A small image VQ-VAE, trained from scratch.
Model: 8.58M parameters, encoder arch vit, encoder patch size [4, 4].
Data: trained on histories of elementary cellular automata, time running down, 147500 training examples, 12.7 epochs.
Rows from expert 11 of block 2 of the encoder, named by matrix and row number. Rows with one number belong to one neuron. Each number is 200 + 30 x the weight over its row's rms, rounded and kept within 0 to 999. All counts start at 0. After the name is the row's rms in percent of the matrix's.
# up: expert up (encoder.blocks.2.mlp.up, 16x128x256), inputs 0-127
# down: expert down (encoder.blocks.2.mlp.down, 16x256x128, transposed), outputs 0-127
up.72,107,198,203,220,157,141,202,184,158,211,213,232,228,192,220,191,239,203,190,214,203,188,236,195,210,195,187,178,219,195,207,185,212,225,201,184,229,169,130,130,179,213,237,202,212,233,222,198,250,206,178,207,147,183,262,196,188,206,163,180,228,233,186,150,225,232,188,157,182,192,73,208,220,159,196,213,193,183,115,234,169,120,234,221,188,224,164,151,167,178,191,216,178,199,216,228,219,166,220,213,154,142,184,194,148,177,216,222,223,205,198,161,183,165,181,242,206,207,187,222,231,263,224,213,162,196,129,218,193
down.72,113,247,206,159,193,209,232,220,217,213,154,245,182,173,209,250,251,203,215,208,179,230,208,218,153,173,218,229,175,212,195,161,231,230,210,178,222,221,194,164,230,231,218,259,181,238,182,257,151,230,177,206,207,191,149,167,197,202,251,171,213,256,151,187,207,201,155,203,224,172,145,158,183,214,161,159,198,229,168,259,191,199,192,203,197,187,190,195,131,225,216,268,205,171,210,184,160,185,172,238,190,249,197,189,168,212,222,163,222,230,180,221,204,238,169,245,150,213,176,216,243,235,200,209,199,161,171,185,199
up.73,112,192,188,176,240,186,212,198,219,256,195,205,182,188,268,195,163,162,223,179,213,150,206,195,232,194,224,185,150,169,215,157,205,188,213,198,238,195,213,187,205,169,169,171,223,220,145,193,231,274,231,185,213,227,213,194,197,228,178,203,204,184,196,180,207,196,200,176,180,146,142,173,242,194,233,198,164,192,174,177,214,154,250,155,213,200,171,217,186,143,262,185,174,172,286,218,200,215,145,168,230,160,203,209,149,195,230,224,194,219,188,179,234,226,197,241,208,196,250,217,218,180,148,220,240,244,165,207,216
down.73,105,159,191,194,173,265,183,194,220,239,166,165,174,181,199,130,237,230,240,190,210,171,164,188,211,193,243,161,173,159,217,130,208,189,213,209,126,224,169,221,213,204,196,180,158,159,157,190,215,225,203,178,227,179,203,161,177,207,152,216,199,152,265,227,228,175,244,261,195,166,209,202,220,209,179,184,190,198,204,176,171,181,183,198,181,221,182,180,216,226,231,204,202,174,236,207,288,228,145,215,232,231,171,180,210,192,180,224,202,179,238,196,234,222,240,224,230,231,248,229,196,179,89,184,216,190,260,246,196
up.74,095,209,193,147,141,223,214,261,180,168,185,232,214,193,218,160,193,187,252,176,206,189,211,210,209,191,254,259,223,182,202,188,236,207,188,241,151,241,281,160,165,194,204,214,200,190,215,231,124,206,200,184,249,221,215,178,189,200,225,212,196,217,227,203,169,235,222,190,198,207,247,152,181,208,242,179,188,192,213,198,225,141,201,149,191,249,216,217,180,189,209,199,216,205,213,216,154,164,194,177,241,153,255,226,237,190,225,223,245,187,162,205,186,193,220,169,187,208,150,230,145,192,210,189,194,197,171,239,216
down.74,094,146,181,227,203,191,203,273,173,192,157,230,217,235,184,178,197,181,183,224,214,191,204,227,271,177,209,165,135,183,193,229,225,176,154,176,198,129,211,256,199,166,218,168,181,212,229,220,205,190,219,155,180,205,192,161,237,228,166,204,201,199,204,168,230,201,203,106,211,195,193,178,172,144,176,236,233,227,220,205,213,175,186,157,209,188,201,236,250,199,237,235,230,240,250,189,150,191,191,194,240,210,209,207,197,194,198,183,173,141,143,193,197,171,161,176,204,228,178,204,194,259,243,188,166,203,234,177,194
up.75,103,194,238,178,193,226,222,270,197,135,240,198,204,230,230,182,213,213,266,207,194,227,173,195,213,187,182,268,133,210,167,213,174,251,219,224,165,177,248,124,225,178,207,207,145,253,223,187,174,191,171,192,232,210,238,196,188,187,219,263,200,205,211,140,181,273,177,222,193,219,226,196,134,168,240,160,247,212,160,231,203,208,243,188,247,180,235,233,162,182,154,194,214,219,222,157,209,185,234,192,206,257,142,193,212,219,201,246,145,197,183,167,206,204,254,174,204,168,174,199,186,210,182,169,151,181,172,217,151
down.75,106,241,175,240,147,230,134,224,180,201,185,176,189,195,209,219,172,225,188,211,219,136,185,236,191,179,173,167,247,182,236,248,178,213,155,161,209,222,227,217,245,156,246,197,227,193,201,231,214,182,246,193,214,211,205,158,237,128,201,205,142,231,208,195,212,151,171,206,173,230,174,237,196,234,191,149,193,191,248,218,221,167,230,156,165,189,182,209,225,211,185,250,177,204,196,170,214,270,188,226,239,191,206,227,273,177,157,202,231,189,225,196,209,214,183,248,236,193,197,210,182,224,221,255,241,225,235,151,163
up.76,087,197,189,233,154,240,178,201,194,196,220,187,183,218,214,192,197,216,233,214,199,190,223,222,175,181,196,175,243,254,221,157,248,249,214,164,231,217,205,180,207,170,243,207,164,165,199,254,179,179,204,212,202,239,164,248,165,229,194,175,218,220,224,203,203,221,229,199,183,267,201,220,249,161,255,186,186,217,199,200,248,187,262,160,215,191,187,188,166,233,187,210,233,202,249,170,219,185,103,239,245,148,151,185,255,216,195,220,223,171,203,128,235,188,228,254,190,203,220,136,224,193,202,224,204,179,171,151,188
down.76,096,170,242,162,189,207,156,209,186,172,193,202,218,152,213,173,137,181,240,201,195,203,196,156,235,198,209,189,167,264,191,223,191,268,201,254,186,172,236,212,243,186,159,206,177,186,235,165,172,161,220,179,158,151,216,206,168,190,168,198,161,185,166,165,180,202,181,235,192,210,223,212,163,222,228,208,183,166,186,236,207,224,181,118,175,213,175,214,199,169,205,176,205,255,205,195,188,139,244,184,176,136,194,180,238,227,215,215,194,158,154,213,188,196,217,212,185,231,153,236,208,233,232,241,247,262,262,189,183
up.77,097,186,184,164,153,132,275,218,115,191,236,221,280,243,180,181,221,174,200,218,223,189,238,238,146,156,193,223,215,206,216,188,207,245,230,159,234,203,136,148,227,181,184,218,207,226,289,225,213,205,174,201,200,191,239,171,197,173,218,198,203,209,172,154,173,200,177,146,182,187,115,173,212,213,184,187,203,222,179,209,219,148,182,225,208,183,193,192,208,197,205,234,186,175,204,206,166,237,192,200,193,152,235,192,181,173,238,272,190,213,179,152,224,206,219,207,184,205,148,205,212,267,234,234,171,151,136,197,184
down.77,085,211,201,151,172,209,182,250,178,159,198,184,235,189,211,155,176,206,178,189,211,217,257,178,171,169,220,179,209,190,159,215,236,237,187,153,188,204,149,131,243,225,215,207,204,225,186,239,189,188,242,193,180,165,181,182,203,201,216,208,200,238,253,167,204,256,174,155,190,172,200,154,138,174,171,204,164,238,192,256,192,227,203,159,172,216,183,143,165,205,178,289,208,215,250,224,159,200,181,178,232,220,209,231,154,230,192,167,199,154,195,206,158,183,186,201,158,166,173,225,206,221,214,147,255,199,186,238,220
up.78,096,172,169,224,192,211,177,199,126,203,210,248,195,214,254,201,217,197,131,218,176,199,181,200,176,209,195,246,235,225,205,200,171,196,236,226,215,191,226,190,203,231,178,192,195,195,272,216,180,195,181,185,158,217,196,212,147,206,208,238,222,146,185,167,172,193,180,198,236,191,244,240,208,179,219,236,240,186,207,172,229,173,189,188,170,171,171,183,228,214,210,273,158,181,227,216,225,213,187,226,247,225,219,218,231,244,176,167,203,192,135,214,275,201,215,186,216,269,161,182,190,198,158,199,128,205,172,214,174
down.78,092,192,237,210,181,170,236,223,249,207,205,172,161,163,222,127,253,179,195,200,200,214,163,159,203,189,253,128,198,238,247,217,185,177,246,172,276,240,173,225,202,214,191,166,210,168,217,216,237,183,197,213,227,237,182,214,155,221,188,227,217,177,202,167,222,206,217,222,240,204,227,229,210,173,171,253,208,227,186,190,212,212,169,183,159,176,196,171,191,218,167,177,167,198,238,202,207,182,146,202,280,205,234,236,207,174,167,219,223,150,200,172,258,182,247,157,205,189,193,221,162,185,177,170,179,178,217,230,204
up.79,091,207,158,205,203,198,231,172,197,226,180,146,209,190,224,240,240,200,186,212,168,162,196,146,220,223,206,257,208,232,140,199,212,200,211,184,150,224,163,201,187,250,248,200,192,164,233,210,182,205,181,171,181,220,157,261,205,187,200,180,200,194,216,152,201,174,163,114,172,230,170,174,212,203,170,226,153,200,241,211,181,221,186,186,227,194,183,234,223,209,150,235,212,245,179,158,176,168,232,181,200,217,187,206,202,231,214,187,199,204,228,183,206,179,225,190,191,170,145,185,177,170,217,207,219,193,213,219,170
down.79,092,178,203,187,222,189,204,229,182,237,172,232,223,199,206,197,233,174,189,215,192,183,191,154,195,195,156,210,187,237,207,207,223,214,179,139,233,218,205,163,196,232,188,160,182,144,232,170,206,229,177,182,175,168,204,269,241,233,196,202,183,174,201,185,211,207,184,203,187,256,168,160,167,212,225,200,198,212,183,241,227,229,218,182,226,225,178,225,271,206,168,188,202,218,176,210,173,182,215,231,150,177,175,259,157,106,237,181,154,227,150,210,225,203,165,164,207,202,192,204,270,225,261,232,231,230,181,179,193
up.80,095,197,204,225,211,204,238,257,123,161,174,175,215,181,156,114,186,189,160,180,200,188,253,218,199,196,164,208,239,229,213,204,186,193,226,179,286,180,221,158,241,179,195,217,184,219,236,173,231,175,174,238,213,236,269,244,185,174,181,231,200,216,200,286,133,215,195,223,186,199,206,188,147,175,171,208,202,188,160,182,189,186,222,190,185,175,227,154,177,161,177,163,194,186,208,184,171,192,222,182,177,195,186,168,177,149,221,209,184,219,229,150,171,215,213,186,167,211,181,242,203,208,184,153,127,211,214,196,174
down.80,090,168,201,227,178,233,242,305,211,240,154,212,204,196,183,225,298,211,255,187,179,200,170,233,217,204,248,207,248,212,180,160,219,221,232,192,163,223,181,193,263,188,233,180,189,150,191,193,172,228,206,184,174,192,216,209,215,239,260,193,199,183,238,167,171,220,222,201,230,199,200,164,171,211,191,183,155,212,268,199,234,190,226,211,212,249,221,235,197,191,158,192,225,223,209,270,202,230,208,197,212,221,145,184,176,174,222,150,193,196,191,225,225,167,221,176,282,175,157,204,211,193,122,177,225,180,225,221,220
up.81,091,209,165,185,213,156,202,164,146,240,209,220,175,196,242,138,189,221,214,155,185,184,231,175,165,197,158,243,166,204,232,216,243,114,145,206,173,194,153,185,181,167,226,210,189,179,128,125,169,211,214,181,265,190,223,195,146,198,268,172,209,203,212,224,221,239,195,218,171,264,180,157,210,142,188,178,202,190,235,204,173,209,213,199,233,163,171,165,221,185,227,231,186,154,205,143,182,156,224,175,180,247,130,232,194,179,185,171,177,219,192,201,193,228,253,206,194,185,227,174,189,216,208,182,185,156,175,194,159
down.81,093,211,176,181,182,191,223,203,262,191,231,216,266,192,197,212,158,214,227,223,202,208,173,194,196,196,235,179,190,219,214,250,235,244,153,248,187,211,220,226,204,219,235,191,183,119,202,142,164,164,220,181,187,232,203,164,228,222,209,162,156,163,237,145,223,154,195,218,163,248,193,207,188,198,208,218,220,199,199,206,230,198,159,216,232,222,269,197,214,187,174,234,246,185,163,235,175,243,166,206,244,203,217,210,135,190,191,198,206,194,130,192,183,146,185,172,223,187,153,216,204,220,173,216,197,212,225,210,205
up.82,085,208,210,189,232,175,229,203,227,256,209,162,154,200,187,188,197,197,232,221,151,159,136,224,226,156,255,227,207,214,190,249,223,183,217,213,212,216,258,166,208,184,246,220,205,165,202,175,229,196,186,168,246,223,211,213,162,182,227,117,146,204,278,245,214,207,153,195,221,251,231,181,156,146,171,243,183,220,169,207,199,171,183,215,196,181,195,225,212,171,162,184,243,237,178,191,198,210,182,180,216,237,200,206,179,243,183,234,178,177,208,248,242,223,151,186,193,161,180,215,170,194,203,210,185,253,185,240,181
down.82,091,207,213,147,215,219,203,182,167,170,210,164,184,206,172,187,223,209,256,179,232,202,212,193,228,134,160,173,173,193,220,211,193,211,192,236,212,193,195,175,208,187,195,189,240,201,215,179,224,204,272,210,222,203,175,228,218,203,124,202,170,223,169,185,141,144,141,218,227,206,177,256,188,190,210,233,186,218,209,252,221,145,237,252,187,206,212,188,161,221,169,200,183,178,184,213,138,181,203,185,229,217,240,209,214,139,194,215,184,225,195,242,176,261,218,169,214,198,170,237,256,206,146,152,180,211,149,202,207
up.83,110,201,175,209,167,173,190,246,154,202,194,238,223,212,154,244,232,265,168,215,193,217,223,213,227,217,190,193,231,287,188,226,242,170,236,195,202,181,162,234,237,213,165,261,140,189,265,185,192,208,161,193,179,208,183,201,139,139,200,245,248,202,227,169,155,208,196,206,246,227,171,204,176,187,134,153,192,187,205,212,238,192,158,254,176,187,237,178,202,194,198,217,192,216,183,229,184,242,234,236,257,186,250,243,218,203,195,154,211,202,185,237,170,143,194,150,238,195,227,186,243,188,197,227,223,158,221,210,217
down.83,121,219,204,191,253,195,177,141,258,232,121,172,208,210,210,191,191,223,203,139,185,191,180,187,148,178,149,205,194,214,175,201,191,192,239,232,239,221,219,187,169,170,218,209,226,204,120,281,279,205,190,177,215,241,238,199,184,164,225,227,167,156,183,171,200,196,216,247,176,217,234,198,192,207,233,203,194,190,164,183,177,185,191,218,228,176,206,200,179,222,213,236,123,145,197,174,187,211,237,175,207,214,160,200,201,271,233,171,192,212,231,219,185,185,234,223,134,206,198,206,234,106,182,189,173,173,179,187,187
up.84,125,217,185,233,195,151,191,195,230,157,182,186,204,219,228,236,194,204,230,198,215,157,212,173,248,215,201,201,205,219,213,228,223,219,219,209,201,259,185,214,210,193,138,225,183,182,154,176,187,158,140,225,217,206,167,193,235,191,174,175,191,188,241,189,210,215,182,224,227,227,212,154,161,198,268,234,236,163,186,203,221,213,213,180,185,204,196,193,237,199,226,251,182,194,205,192,213,148,187,190,190,231,236,255,202,163,219,233,176,181,177,240,178,190,215,142,212,212,191,222,259,184,200,215,215,222,199,214,207
down.84,117,181,181,193,227,189,179,215,210,264,168,171,197,199,231,221,161,185,179,220,227,141,199,181,211,191,214,207,197,199,205,156,188,185,176,165,223,165,233,167,159,192,208,195,268,231,178,250,193,242,233,250,204,172,225,230,152,185,257,200,253,167,163,160,160,223,218,190,197,232,214,190,180,212,164,202,202,157,223,154,202,152,143,211,205,184,202,202,163,194,217,239,180,207,201,204,167,165,214,188,176,169,140,202,213,243,249,182,254,203,191,207,171,212,228,225,215,197,177,214,182,209,220,206,194,233,180,209,229
up.85,091,180,217,145,150,198,212,228,217,247,179,232,230,208,245,161,175,175,214,274,165,210,165,257,214,191,173,194,230,175,213,133,231,253,180,241,209,253,177,124,220,202,159,245,231,239,190,239,226,232,270,212,213,179,253,146,209,215,219,193,191,229,154,213,255,228,191,156,170,240,180,176,203,227,244,161,231,234,189,151,206,166,244,203,178,166,203,176,184,161,162,215,197,161,262,209,245,189,255,180,206,141,196,155,235,246,247,191,234,167,182,161,221,230,189,205,155,219,196,202,166,199,177,208,188,161,187,200,229
down.85,095,228,221,236,225,223,222,186,212,148,223,172,208,170,226,163,146,210,193,187,135,219,240,239,268,273,243,199,185,209,189,225,193,169,241,203,168,169,239,242,265,189,190,146,139,212,216,204,229,167,164,209,198,210,173,203,255,228,186,182,194,208,157,171,235,182,201,143,180,210,197,193,179,154,239,186,231,164,163,201,214,175,197,236,197,203,237,174,194,164,219,260,240,184,177,175,162,143,191,206,180,214,246,205,226,197,191,211,202,182,173,205,197,208,155,214,209,192,184,195,139,229,182,204,160,175,242,188,192
up.86,099,194,161,156,240,182,188,161,217,218,254,266,222,179,208,255,201,200,209,210,181,214,248,237,186,188,217,202,208,244,206,214,169,185,193,202,169,188,160,236,137,214,246,223,191,204,164,162,192,248,218,231,167,237,221,197,170,254,235,188,161,214,175,225,183,159,132,164,242,230,197,194,217,185,269,181,178,201,207,219,268,173,197,219,196,204,204,218,212,224,195,206,201,205,191,222,180,194,208,233,209,183,127,192,211,178,202,179,236,202,200,208,211,152,193,185,213,243,175,163,211,163,275,221,169,228,178,192,166
down.86,105,203,181,227,186,246,207,238,181,157,176,185,234,199,145,180,190,154,171,230,227,205,221,225,255,178,261,218,146,235,181,236,200,243,208,182,192,146,183,235,183,143,192,201,179,150,213,192,214,158,207,130,203,192,191,147,225,267,160,232,191,181,198,119,211,190,203,213,223,235,201,235,222,186,175,192,221,242,192,187,200,208,139,159,160,208,200,209,189,211,249,132,208,124,238,234,237,205,151,209,227,178,163,239,213,178,243,177,186,219,216,159,221,213,195,166,193,234,216,175,229,178,180,165,213,191,223,201,215
up.87,088,162,255,205,195,189,217,201,200,245,161,196,189,205,154,207,242,189,212,203,196,196,231,178,162,204,195,214,189,210,233,137,204,168,197,142,233,209,200,234,270,161,200,191,183,237,194,235,193,231,206,201,253,226,240,258,248,207,164,228,182,215,159,231,147,204,254,216,251,194,202,197,197,235,168,225,211,198,149,204,202,185,132,251,205,188,215,144,238,214,193,172,209,209,155,245,163,258,191,200,170,223,224,188,182,185,172,136,247,159,157,266,224,226,199,184,230,180,157,170,179,207,179,199,145,185,192,216,205
down.87,094,177,198,198,218,235,208,186,257,197,213,206,189,200,199,155,239,169,193,186,183,213,184,201,184,215,183,214,159,234,175,210,180,159,184,154,183,222,189,255,213,201,158,227,223,205,230,215,230,200,196,166,222,163,170,155,191,205,167,286,221,220,136,243,176,197,220,170,177,251,142,155,253,170,208,206,190,236,208,183,171,166,199,201,196,231,185,158,189,168,266,219,256,267,226,265,169,199,197,200,165,176,252,214,157,203,202,193,168,225,170,212,194,171,245,200,194,169,214,176,223,205,178,201,208,249,177,166,227
up.88,083,217,230,167,269,160,211,202,194,181,122,193,185,179,173,180,146,206,198,169,209,216,198,160,142,257,164,196,187,158,212,168,201,187,215,171,183,153,255,217,210,187,244,180,207,229,182,216,207,240,189,217,225,203,233,159,197,168,194,223,188,165,220,209,218,249,207,195,187,146,210,202,184,164,156,174,223,189,182,230,190,194,200,215,210,205,213,232,201,162,253,173,201,155,181,204,162,201,235,233,200,191,253,190,160,225,258,252,216,242,214,189,220,219,221,182,189,230,193,270,192,228,212,201,218,216,209,233,207
down.88,091,174,200,170,220,222,192,170,224,248,184,214,231,162,207,193,179,216,167,199,204,195,228,228,206,215,201,210,182,199,192,243,162,239,224,177,235,197,119,200,237,249,174,168,159,231,227,213,153,206,223,170,218,217,209,181,196,228,181,209,178,179,260,203,233,167,189,166,192,207,202,213,233,188,164,147,265,226,209,201,191,209,172,185,233,202,201,201,183,163,171,224,196,261,187,179,211,197,248,174,139,206,159,107,202,244,173,147,208,213,173,178,211,195,196,184,205,204,210,169,242,202,209,229,187,250,197,197,152
up.89,093,234,212,235,186,188,207,225,170,194,202,204,158,172,221,152,239,211,213,187,179,152,182,245,160,146,155,191,144,192,161,215,182,207,206,211,192,177,156,196,226,198,186,208,161,180,167,229,159,217,161,227,165,224,191,203,160,142,161,243,201,213,202,169,159,245,84,223,205,209,177,138,181,183,210,193,228,205,249,243,213,198,272,184,190,237,211,199,178,207,192,192,237,209,168,158,206,205,164,167,182,191,216,184,151,209,177,170,170,215,188,216,255,201,197,200,184,207,210,239,177,179,246,232,181,170,185,214,208
down.89,098,206,222,186,150,179,220,188,181,174,213,191,205,189,229,202,199,209,154,181,253,167,251,184,199,186,175,242,233,229,247,223,182,219,179,194,189,214,167,179,197,187,162,159,200,175,197,207,209,173,210,166,136,208,224,217,176,192,177,145,205,166,234,186,182,140,210,198,189,210,199,188,181,209,217,164,207,202,146,222,217,187,215,124,221,191,169,170,189,148,173,214,173,188,166,144,239,210,211,275,215,220,192,197,286,208,192,217,139,264,207,177,207,200,187,138,207,195,217,229,237,184,240,218,322,244,234,202,211
up.90,081,197,223,255,195,202,263,205,231,175,132,207,176,203,251,175,195,202,198,219,200,182,253,234,187,240,226,210,193,272,251,210,201,162,219,154,165,162,209,230,148,275,211,211,168,211,193,225,185,222,208,214,179,192,203,193,177,153,221,226,215,167,209,180,234,199,185,233,193,158,170,156,216,177,143,207,225,192,222,228,211,165,215,200,186,215,151,226,196,177,253,185,235,195,203,182,137,165,153,174,209,152,162,166,171,205,181,175,199,264,225,187,190,166,215,237,151,218,230,243,249,221,203,263,247,155,194,255,193
down.90,086,203,165,223,207,178,156,186,156,235,165,203,205,211,211,187,230,185,155,148,230,220,212,189,173,167,165,193,208,158,254,173,210,167,194,242,252,197,212,226,177,220,273,246,159,156,195,190,181,193,228,248,208,196,185,160,242,177,176,245,227,218,240,193,205,236,180,219,169,150,242,176,239,174,213,196,236,174,199,222,181,192,172,181,223,181,207,167,196,207,176,162,220,225,176,153,192,180,190,194,224,222,208,207,225,149,191,191,227,166,155,204,191,232,211,188,231,187,217,225,175,249,232,249,184,179,221,226,218
up.91,094,229,231,229,192,186,199,208,175,299,191,217,247,161,167,197,241,202,138,164,187,214,239,220,143,178,194,221,174,236,192,147,195,242,222,157,284,194,221,218,165,194,214,234,256,247,197,210,191,197,219,179,199,183,208,182,156,217,202,189,153,159,194,230,190,187,186,185,191,176,210,152,225,233,166,190,202,224,209,222,156,190,188,229,191,171,201,195,206,205,193,226,158,213,186,265,181,271,207,229,185,201,206,169,184,216,216,156,252,190,191,222,176,200,183,140,203,205,148,233,182,200,187,200,221,193,157,243,229
down.91,095,226,228,183,262,203,212,138,181,143,234,144,197,226,230,246,167,202,208,196,203,242,189,159,208,188,210,267,170,237,210,154,189,183,167,226,233,216,206,236,179,254,211,203,262,206,199,225,165,189,197,251,206,241,184,214,193,201,206,192,225,189,174,199,226,183,215,177,225,245,232,174,201,214,228,191,235,195,159,172,169,210,222,208,220,184,184,188,212,209,228,200,194,194,198,201,182,221,221,155,174,234,208,212,234,150,259,176,178,207,214,237,142,207,228,232,200,208,219,190,187,178,158,214,161,223,160,217,147
up.92,104,195,170,191,199,184,223,185,189,211,167,165,186,194,171,205,178,206,209,184,173,134,163,204,202,242,194,147,178,215,182,174,223,159,194,157,211,232,232,248,227,178,170,209,246,222,175,250,146,229,214,230,244,192,207,215,163,137,168,188,138,193,219,210,207,261,179,199,193,257,216,195,196,227,173,147,174,173,170,212,160,198,174,210,212,149,239,197,218,212,109,202,195,223,201,197,182,250,225,245,170,236,175,211,195,180,215,194,198,190,197,207,181,165,237,162,139,200,163,194,231,258,179,227,204,133,230,154,188
down.92,104,228,235,210,205,201,244,171,190,133,211,170,217,202,187,232,167,180,231,182,203,222,152,176,219,261,200,209,262,204,174,198,225,141,212,178,262,210,177,238,187,234,223,238,238,258,164,224,188,176,171,213,230,196,212,122,193,132,201,204,203,200,165,196,217,126,255,157,200,211,226,243,210,153,233,248,235,211,147,186,173,187,173,256,174,196,167,180,201,191,205,181,207,197,156,203,166,174,189,202,182,223,235,218,217,185,229,161,189,217,234,207,143,243,200,153,164,192,178,210,183,149,188,194,223,194,185,238,208
up.93,125,237,219,237,168,155,224,247,242,153,162,187,234,213,211,182,150,183,259,190,137,190,154,171,199,276,207,146,185,209,200,150,210,155,214,185,211,235,263,201,190,232,217,230,178,239,229,207,231,160,256,247,165,193,229,171,220,206,186,173,186,179,205,165,186,224,234,240,200,234,251,180,199,192,140,259,213,216,187,212,164,197,223,208,218,183,205,196,215,177,194,214,209,209,164,230,191,232,194,166,166,169,250,190,154,181,196,221,161,199,173,163,217,204,232,257,185,179,247,172,165,203,198,220,258,200,193,215,154
down.93,106,147,188,163,172,208,183,184,199,182,202,232,199,196,158,198,185,203,190,174,212,236,201,191,196,217,209,145,194,204,221,184,186,188,204,135,251,210,215,205,251,161,217,166,206,211,218,248,134,169,242,194,186,187,177,129,243,181,180,184,179,188,213,184,209,224,184,156,177,191,177,209,214,137,218,196,195,167,201,237,182,163,215,239,204,211,153,187,214,211,219,206,165,194,208,196,222,222,163,199,186,158,231,228,156,207,247,191,180,126,196,219,176,187,178,161,192,201,203,257,196,214,177,220,192,193,230,210,234
up.94,116,206,169,242,165,176,232,157,178,240,162,212,215,192,105,207,147,187,167,166,159,234,155,199,252,216,228,164,184,269,209,187,201,148,191,201,238,159,190,205,190,172,175,234,187,206,214,119,241,166,218,189,159,184,193,183,200,158,217,201,213,219,219,212,180,236,223,156,215,233,216,206,194,199,77,176,177,185,210,212,183,249,217,251,215,169,193,178,212,202,207,203,200,150,209,198,176,207,169,183,185,254,226,271,165,173,205,134,192,213,146,246,207,167,162,178,206,133,226,182,198,209,187,245,168,205,206,171,177
down.94,120,217,171,241,198,172,193,135,210,139,184,217,176,198,240,213,202,181,193,157,147,182,199,223,187,174,207,219,196,222,215,191,211,218,274,247,175,215,176,184,138,201,227,215,178,175,157,211,204,229,188,179,183,235,210,266,162,244,186,148,197,182,136,167,192,185,201,248,238,268,220,146,207,250,200,189,183,224,161,222,215,222,222,147,197,172,177,152,199,195,209,185,194,214,166,224,196,127,179,196,223,188,190,202,213,227,163,177,203,245,228,230,119,205,211,236,200,186,235,229,207,177,215,199,200,191,149,217,161
up.95,110,209,199,205,198,186,152,151,227,185,197,214,171,173,185,184,171,256,143,187,134,214,187,207,218,132,206,206,186,214,165,130,222,200,216,211,198,251,174,217,245,230,218,209,209,144,196,204,213,205,183,220,156,193,244,196,202,202,239,207,221,231,181,165,192,228,216,231,196,233,150,159,128,196,180,197,152,212,214,187,141,189,218,266,226,201,199,160,195,214,154,183,184,198,213,222,136,257,253,204,193,200,228,229,205,221,218,185,189,230,178,195,254,209,193,179,181,161,234,198,146,189,240,202,203,217,163,141,197
down.95,116,241,206,199,194,187,143,214,212,218,237,244,186,197,209,240,187,219,209,186,180,220,179,259,232,174,194,198,205,259,199,236,182,200,179,214,235,186,178,177,164,217,227,245,154,184,230,248,210,167,176,218,248,208,173,200,175,230,217,124,200,250,159,184,183,230,154,213,213,239,207,204,174,167,243,233,241,234,200,199,244,190,233,169,243,227,246,246,166,166,254,208,177,204,175,173,213,137,218,196,144,183,140,207,209,226,221,242,187,234,192,190,192,224,176,266,220,173,221,165,242,156,219,233,260,206,191,198,192
up.96,109,231,168,205,210,228,174,216,156,195,261,196,224,182,174,239,231,233,213,202,167,234,224,189,208,196,219,207,180,253,200,190,246,194,241,214,202,179,212,216,244,177,187,200,180,205,201,229,167,171,160,245,191,192,211,216,185,201,189,252,226,220,168,199,181,221,190,232,257,212,157,156,185,209,196,175,71,188,173,224,204,171,221,246,212,193,227,201,191,196,214,202,218,208,162,205,218,261,145,168,195,219,240,205,189,187,186,160,222,191,216,218,160,174,170,212,210,218,232,189,209,197,127,186,165,194,164,219,244
down.96,109,207,197,155,220,199,249,193,223,234,223,221,159,208,188,146,227,185,210,200,204,151,198,196,236,165,204,186,204,240,209,205,230,258,186,214,205,161,145,202,169,196,220,225,205,200,248,287,140,223,233,191,190,165,194,186,190,178,212,157,189,175,141,190,187,207,235,155,205,259,260,206,169,221,209,216,213,158,205,268,197,119,167,188,202,187,206,179,170,159,239,217,233,176,232,232,184,184,229,237,224,178,222,203,174,245,203,263,173,189,192,232,186,194,227,166,199,153,219,191,156,172,196,203,226,243,191,181,154
up.97,112,181,177,218,217,227,237,271,217,232,262,216,189,178,185,217,210,227,209,197,171,173,188,206,197,171,208,191,190,212,161,192,176,192,195,182,284,249,185,192,227,179,215,202,214,165,194,172,234,209,208,162,235,213,223,186,124,229,159,194,216,230,210,159,216,169,195,254,212,177,146,188,207,241,172,190,148,197,199,208,210,214,265,156,222,186,209,181,203,188,180,179,236,180,276,231,224,208,216,212,222,176,133,159,244,205,153,118,246,204,218,206,194,143,166,231,206,178,205,234,222,195,239,289,209,184,188,239,169
down.97,106,169,212,163,167,181,209,176,223,127,214,205,228,186,195,212,251,211,201,151,220,164,210,136,236,159,192,174,217,223,186,266,188,246,200,215,145,170,166,185,253,146,205,174,185,184,188,188,172,157,164,207,173,203,236,275,213,193,162,193,210,201,233,178,222,214,219,188,245,243,167,195,173,202,190,186,213,181,230,221,226,226,219,179,194,189,185,218,206,151,164,127,178,157,247,240,222,205,188,255,210,191,219,248,178,225,194,244,192,247,251,193,251,178,215,137,162,215,195,206,205,185,198,155,242,225,232,192,233
up.98,098,249,183,199,210,110,171,178,188,202,197,184,170,214,211,191,132,197,203,189,157,224,206,172,228,182,178,182,163,193,149,199,225,230,185,219,227,251,196,188,192,252,218,195,218,260,193,194,247,157,195,224,240,197,146,179,194,200,198,190,156,212,206,212,196,206,177,133,180,213,194,111,160,240,229,209,192,165,213,173,209,236,249,165,159,168,185,224,146,234,210,224,266,185,177,259,143,172,264,232,140,188,243,198,159,241,218,212,197,191,228,188,257,154,210,225,206,198,169,211,159,207,249,170,185,211,217,203,205
down.98,100,221,161,198,168,184,169,244,212,277,203,221,233,200,166,188,216,161,193,222,193,173,203,251,153,232,196,200,270,200,207,155,195,213,172,190,142,182,190,179,193,215,196,158,225,192,191,214,231,165,186,192,208,206,210,225,207,210,200,194,214,234,203,189,210,220,137,190,185,208,141,208,188,232,175,234,267,191,219,254,224,216,232,208,221,205,231,239,222,203,211,193,189,247,227,208,164,184,209,230,168,225,151,138,236,157,208,198,200,189,191,170,255,191,204,201,214,269,193,162,263,238,246,229,169,158,204,131,190